From a checkpoint of a small contrastive audio-text model: 7.94M parameters, encoder depths [2, 5, 2].
Rows from block 3 of the text encoder, named by matrix and row number. Rows with one number belong to one attention dimension. Each number is 128 + 24 x the weight over its row's rms, rounded and kept within 0 to 255. All counts start at 0. Numbers have three digits each. After the name is the row's rms in percent of the matrix's.
# q: attention query, key and value (stacked) (text_encoder.blocks.3.attn.qkv.weight, 960x320, the q third), inputs 0-79
# k: attention query, key and value (stacked) (text_encoder.blocks.3.attn.qkv.weight, 960x320, the k third), inputs 0-79
q.208 112:099165134138112162135101156134126119156123087137119170129123135134114137163149124137167162156105108124157140174130079116131098145143162129134109168130126135097161107127109121115157133113079129126153155131124138173110108105110173138150130107
q.209 111:123173140127119123118114133132158123173123150161147160144161126124139091139147121143166152165139097115193126151121097092088115137132176119123145163122110131086159121109100089139136132135102147107149129114123124152113106122148174123180144106
q.210 107:151137141142123147116135126120162122149140174172144111124148119103165079145164092139146143161160096149175111121139106102085128152099123126106135144125105174084150128113131095137130133145123126113132123149130111141132110140150161145183113113
q.211 085:122134164138132168141127123119167129115124168144117120093083139145121121172151117145142133153144138166107092151126098170134152154087108119073090146119134182103136123153151167097123133103125074110135162173164130149132106142139120156120109114
q.212 102:113155105150109154131090158123102127130132074091090169163126143115094152159120139126120148143083133115128126162132102129147100114169179158150106151110124101117132120125103152117121161111102124118152148104141139153114132092102131123102137127
q.213 096:154092141120155128125176080122129127100162166139136048091106129118155109118113126113111116135157129175105115095141158143137148135089068120104134103138133159132112143142158140133112105128180110145108121160138111089156125159121098140132112145
q.214 083:150103121136104135102116120097101106153114168153139118143152113113188076137135097119133121121146086128185125103135139091098110157116136150146166130130122139105118157117110077168142136145131134120141095090125094158146123147138167148163118111
q.215 105:102162117141109145105094160116112128147114069100097175165135124112109128145125127140148129137090115096158160151131101085141099125173187153164118149122128089128142125121106121130160156127092140120156149089123128171119112101113153131121143121
q.216 099:094141111138121117150090160137112150120127064074119172153140136137087173144113160116112132114096139077119132145132119134155134101182172132146092122129134076147117112116104146108116155136117139134140144085122145138110131099106124102080145149
q.217 087:099159170113159155148147125137158152094126148158131134097088144136093137138140142154143140158170130145122095158132120172148151139087124094079085161138128152144148124147140168083126119124114085134094182181165144147140121134119107136130141130
q.218 096:108146128112107146120069151123122129149095107110132202139132136133097141111135146143144129105090128080162162146132129079134105122181194119157135135123137071135127120114103122120145171141092151109140140073122122164125122111137169120111138105
q.219 094:150084125069124108144136096132113137119129158123129122122119120129136141107131153136128097072146152112112115112120188102121137110124107090148167081137122105150122146117124123128104105148150133129124116121126126109151145153145096123116118126
q.220 101:163094156105155135114176097117111126127129183170159076111112116119167086127133112117136102128184119176130116097136153121121145139089088110104134123134125181125121147147166103131122114137147126119103101167120099104157123173133116140159111122
q.221 100:098158124144120203134107158111114116160117140133104141138123129112123136145141095130136151150104098138157130166153096132154114159125148158106110155115120153105144150142115129122147170106093116123150165126154137192141127121114156135127125106
q.222 095:177105149119139125111161098134127110124136195165157075098128118104204064149144111107139115126177111165137109093114136094097138153095115138098153112144135167107139151131146108131137114139154126125119087142120096119150104169149123133166092143
q.223 091:113170156178138152138123148132128131131146088146103123134109136120115115164123112110127147203110090141129124174144060147144116147121135139125093180119137170089142118148133143121147139104104133124147168127112140156101122096104164130137123112
q.224 102:109141151082139149150137149161121150129087147105135173113108126094086153137132137125130162137164086113129120139151133103142150124122101092109099120122096133118132146152147142080133133107146135128104139147141094132115100175155113180154108117
q.225 104:157114135112102148120130126138136125140142167122083122138152085168108134080136151160137130160118146166131088147132114174123116134152105153109128158110137160121079119133127112152093114125101131108132151108143108122117134115175130082091116137
q.226 123:120141167065128173123120128164169165140125157078115204107114100099124147147140146126162152131165093121150104143146160116142137134144133116087096103136116164126149143147152148096104109136127147108121161132183124106133118164160128154151115144
q.227 091:123142101149168082103146121144078091109125066179150097130128158134126103135099132122108132112094108095111169124121125104113142112112132132157174135159161068153141108115117124128151133113124150167100116144062144129136121098096170121102161110
q.228 108:154149147099143136130150107150149152112130113107157160129138127090139148160134152109107155176166096111100099136136123156146153140139127131070081121123184143116128103149132095121125127120138150145149153161148139106143146124120131123147150154
q.229 113:139125159114109183108103134154149127130133162116069169123133073144137124118173124141165134133112119166141098160105113144127118137161135146112110135121131146135098145145144160143095106126120134086128154114156134122129125125171132096117084153
q.230 124:134138161077125176111131145153135144138129151095105190133112100128128145144137152111140127144149086113134074173129129153141122143130133138076094141103137157143112126163144145118082095116122147120133179142178117109118157135163122130118105152
q.231 120:115127136083138157123116127139118168157122146062133167109101161118099137121120153135154137105159097105169110145147167094137103100110097097114120120134077142135127162135156133091103104148142142093122156125156127119132141150154092136127123136
q.232 100:106127139099138155119122146146112157164115156068107170130110154139101153117127149155154132103129091121167111144130165109125098108134092112134141109139077117166119148118153140099104101146123141100116166119154122132121150135168101126118116121
q.233 090:103101116114165103140112120116124137129111135111144126126113157137124143118131138146123116094129143108151133084122160087114109099125099098167145108141077131156168134112117150102155118144142121121134108127108155133131122116115080145136129102
q.234 104:152126136138096119103113126117160100121157143155099111154168081137168104149149109109134122146103165182114112136107098182111117146157152166116127139117167144118106122133101125184104132128137114116149118105126145103122138109128136084128119169
q.235 110:119124103157155079138128101099150131095136119154140082136165125116159117127127090108111126121108173140120164083134123129118139124125149127166158114147135120128151126122111107147175152137143111161135061113089150132118100106088140141146147118
q.236 080:099100150116116142139113149111130155135149149057131126137119156136134177111132160129156122091141135113158137105112147088118086114122108106145135132157064152150146154125129139109132104137139121101131139117152128139136121126141094139127111126
q.237 115:131148153089115181138135123153143171155125154084133181119117129089121146158128151120158135142184106110135083160157143115140132137119123113074095109108130157101146125156150120098105111134120137106120158132184105111134135158171121145150124157
q.238 095:093103137121125156121113143126124149148121163077122121139102164133105154122110150150158116086133125119177144114134178095115099100139101121144148110136077117138145160135150140089132123146122113096096136092127122142123115145126102153111099123
q.239 113:117112097166148103147168140134102094113090094177129083120136142142101121095118107129098134110115127118100154103133125107117140122108128108151171130138114102151135129116154117134184160116135098168090104125059101164123081135112147145110119083
q.240 113:109110098145148115125131135132094100118106101163124102123137141143109130096124115140116126075113134140121144106145139106139121124092128091167170117135106110142141147114166134127174157123117113161087103117065133164128097132122140132115107084
q.241 114:123137144110147111140121116107141155126137114074175143137095180098138138171118136118130130132152095077144136145125134113132130105115109123107097117121120119139144093132098115094112111136145156105157126145159115113136177148093125152155178155
q.242 131:133154161074135157127140127154147164129115131090144196117119129098130153169135145116151156157171082120129091158139146117144140129130119107080103119139140144129140137152134130087104113129147145128134174151169131094137131152145114134124134149
q.243 101:132125123135097166124170136161129111152095143141110137138140100114082125099142149140128148151139097134117089153147120149137143144126124131088137149113130128139094139132159131116114126115111136108093154122127085147113122161169137114104086134
q.244 105:155147144081131141129142115147168159116123140101136169110137093093127143151142137111125142199158116125124112143140131136150154130153127133077097114129168159104127118141131101111103116120130138140143161130157126083136114150139152117128137164
q.245 106:132145152075115150131155132162169146126138145094113175100160077105118150151145127120143161188153111163123098129148113118149140133156116114074116117127158153111124125136136112121111121114147149142126172129167119101138106140142131137128125133
k.208 111:120096151113146085128134124099123129140133133138141139126095142178126120103111138112131128125138133137144125140146149103111168107129105116107119079150128107138142109156114136136125056144163156128133118135134151126111152084112111143127136123
k.209 111:098108138135155090142100132098133138143151086113147158123088151168106112130093135110125159128135147133154144138138155120134145086138112104121117115154147093138128128138110158119114105123130130117160138125132142139138183072094089178116168109
k.210 103:104141139146146124141115155146126148110171052087123142105116132105090151157116153107105156100124133088113134151099155140139120107131133103153109169161130156124140153117143184146135156100089127130152146119118096123113161134104118184115145113
k.211 082:139139139127137137151189171155147109118169139133140141150151094116132150117121142137110141087144139110094120178172168126095129140117138108153154114147139151169153135124155141162120093130108125140129115121093087097106106156174133120123096130
k.212 110:142107112109149089127143113088134119144118160153136136111121152176140111094119140124138115132134127178155125132142141128136156137113106100107138091119153103140128100162132107124138071142168126106124143160142170135129147090116114106136127127
k.213 104:124151124139120172137143153178127133111127121112117129134137103073123157140144126147121131127114126098099121137110116144135105153134159142166143176132119165122123141092140139137140170110093119150108133125114091123104096170145158124124113130
k.214 086:097127137156117105146100133158115159097163102145090131082114115105122117128128141130123160123117130133137133107071137140156101104119114121179117142134128173130125152117145161123133161094126149165148164135114127132132151112132122163119145092
k.215 109:141110135117128076134122112095145119150136151148120141098118137177136107094120127123121134139137127179162128128128130127136156114099105122109121083128137097126128104151098111132137088134162139103129134152142181138132156088111106125130129119
k.216 107:135115123097127093127130099092124121148103158151143130143138142167143116100128114137150124139142131158138112122149119121133164123129122148112129085104140089134124103154114093115124102146159132111117135146144168140140130086125111105134124127
k.217 092:126136116113139166148168146151151131153128129104179135172137124103128141139132126104095124094155145095108117177173172121082122134138163132139144111142136126165151126130142128151126106134098112142111101118105093110096092154147146124126088152
k.218 100:145111130116112087130114098072117125144123134156132135125102131186137117100109131125138125128131138172157134116133112117104140089117117127122131086102151104135113110140107111111104098139154158115146135147124174135141170065106089120139143115
k.219 096:111125125145105156126105127152108124115134128110138116156129091077146149121135110146133112133101124100101133114125093129106103118156140174140131154101123148111099133088139106102109201125085138123121142105136096132152106159146122135133150137
k.220 112:136145128130119163126122149170141139107154097119121132116129104065107134142142139134112142128123127101098128131097132140121093128141164132166133172140116180125131161104139153134133157114111110167114131111104102117096097172143155149117141124
k.221 101:136111136108147104142151139133137129114163135146102134103092126177147100106106149109120154088149136148138124156119149126119157107110132078133119094145140114157144122166125165167132044113154130154161121162104158116117159096123112139144110112
k.222 103:108151127138127165133117158175140139098150091125114135118123108078125142144145150122106147138105111104115119133083127135143094135133151128163125156145106173117132146112143148138131165119105135153121146110104098114137112162144130145111152118
k.223 096:139116150098160115107160121101143132120119143135120129102122139176120117124134142124118130133157125137159114134140168118136143149093125098113121097159143107137159130176125140153149049122159121129115113154127158132109139085122143106121111125
k.224 101:137137082161169129093133106087124148131164140148148098102098139088091126126084124143121101105138100104137136126116092084156116108141114126109129131161145125120148082125102125094108135167136149101138104126176150116146153123113132118136124116
k.225 101:126146141141111110146067137129119110143095103148122134113080153145116142138127140120144150117104118160151160131102113128119137104151148118159150095116140117098127124124112155144143154094109157100174112084073118167095156099115112160135185103
k.226 120:139146097154157101117103121101110130140148122150132097109089142099088122129107138124105128101128116135115167100131124094145141094106081103157154129164154095139151114118102128110140118170145143112122114113132150122135131118109145093144143080
k.227 084:122118131121106162100156088157104111127126142134108121159208094120135127133169123117114105144116122089134126111155133148142086188138151119104110151118112144118136176123141108127117163104090127160104154152157130111157114136139141102134079123
k.228 102:157137092117140103128138109150107135126164136132097091122118101122106144098103156092133129122157157189124150102113119129150108131102086121166162103146147094144131142146143135107131095142131142092085156157146177092121113139131101068139119097
k.229 108:134161137144121101136092152132124107132098087153128120072082142128096121141140144136114133113093107162127125105101138113130139103136135102156136121151145129114121128137111143140149140114127129123159136098098095167099139116123143151140172098
k.230 118:145129118160146109135102121118096110132124110139107091097105134114097128133091142121114125096128143166139169093100128096171133085106084086180152119134166095123137123140108143127145127118142151117133123113100155142135144134124114102149147079
k.231 123:126120113161123110122109127083099111135138121125163131130129159110115149147104096129112130090128101075147162122157145066127133104130111122116151131161168101125163105084077101102143148162146144134124085089135137143175132119086141119166151096
k.232 098:130135127155119119139099141099107105141124112117152129114140140109098139156106108136113136087116093079152161126153149076133144123136129126110126138169149127111166103112079124126135150152146166145163089076115106165167141129109133137157158093
k.233 089:142097137126099139129114156115153131132116150117174165143158143117134123139126070150149139136144100076119140152174131068094140123137140148078118123138104130123153129126125086119120160162135123134153114120135099142150113117090134144156130133
k.234 105:135150145085117115152128164155139113111101120142114128117120117149127112113162147124131135142107126177114104135112140161113145128122137121158143121120104144138108151134152168154136101113111095130139165130096118136078119140148142141123134143
k.235 106:123119141101117149132161142147167161110146150126133131143147121137161109104182135141133141167144127135091086154125115141071127155129141167120124126110078158156101139128173111138115110146148084131098157159144104103086086151147137123102112173
k.236 075:141109138132104117149122138109133125123111137110194148139146163128119109148126095136164147114134080085134136135137139073095150111129152127089121115152113132123157119123099095158131134184128122113160080085119106137139134123109135142175134140
k.237 114:147133080166172103116103122111112122137157119132129081125095158116109143123069142138115136110153137140151170116116128083158121083110094114149166113155141081136155088134117133110135098155157131120103099141118184119132144130111131076150136094
k.238 091:119123129168121128131105147104145136125137125133151144138140162128124129154128107155129135110145101060136134122130114068106146115148135150092100136141121124129161113119079093145137151169138107137163061100115094146142144134101144134150146154
k.239 108:117108115142124174091123097101136152121159142118124139148133111094149144138142113143135131158132131072118118130115088132138105148143140166088094157120111163099126107135114115107106142136111143129151141139179111125129129122137130153115116141
k.240 109:112108114154128168109108130108151151113158144124125158117133119097126131163167116143099132147123110060117126127124121131119101147147149160085096145121110165104131123122117112120104136124116136138151125119175111128139113107124135150123131132
k.241 110:156121134095130127140176106110111112140109163108147115162178125128145137103072111130150129101157140136139122135168149120149134118092095079102139124142138092158145129109146100113118119156146106145102119147142160084157128167124102082145093145
k.242 126:158134091150158106123124113117089124133152126144133081123113128107096128120082124115114128109155128136130159099124126090156104118102084103147153119168147087157155128124122118102144117160147143103101126149137165097156133136113129051154125087
k.243 100:113160098172147123101086114104110139142134089145122103105087133108115134168116156133113129117106142142144145102099104111164103117132124141133139126124149132113138105141102154116132132106121163100159124128139150135122182093123121147133156098
k.244 103:140161087146153117125113113145097125123158136155125092126094143110097147116111147098112121106144133178135164104100104122134117122116096123179143098125138093139142131143142144098127106142121143110106132139119171091110127116131125100135128100
k.245 103:128166102152153116114105119128119139114167134153142114117079142104096123119113131113120113119130129163135155111114110118129132114107107151164147106157137097146139106129128149085125109158113142084135131122134154120103124110126142126132143081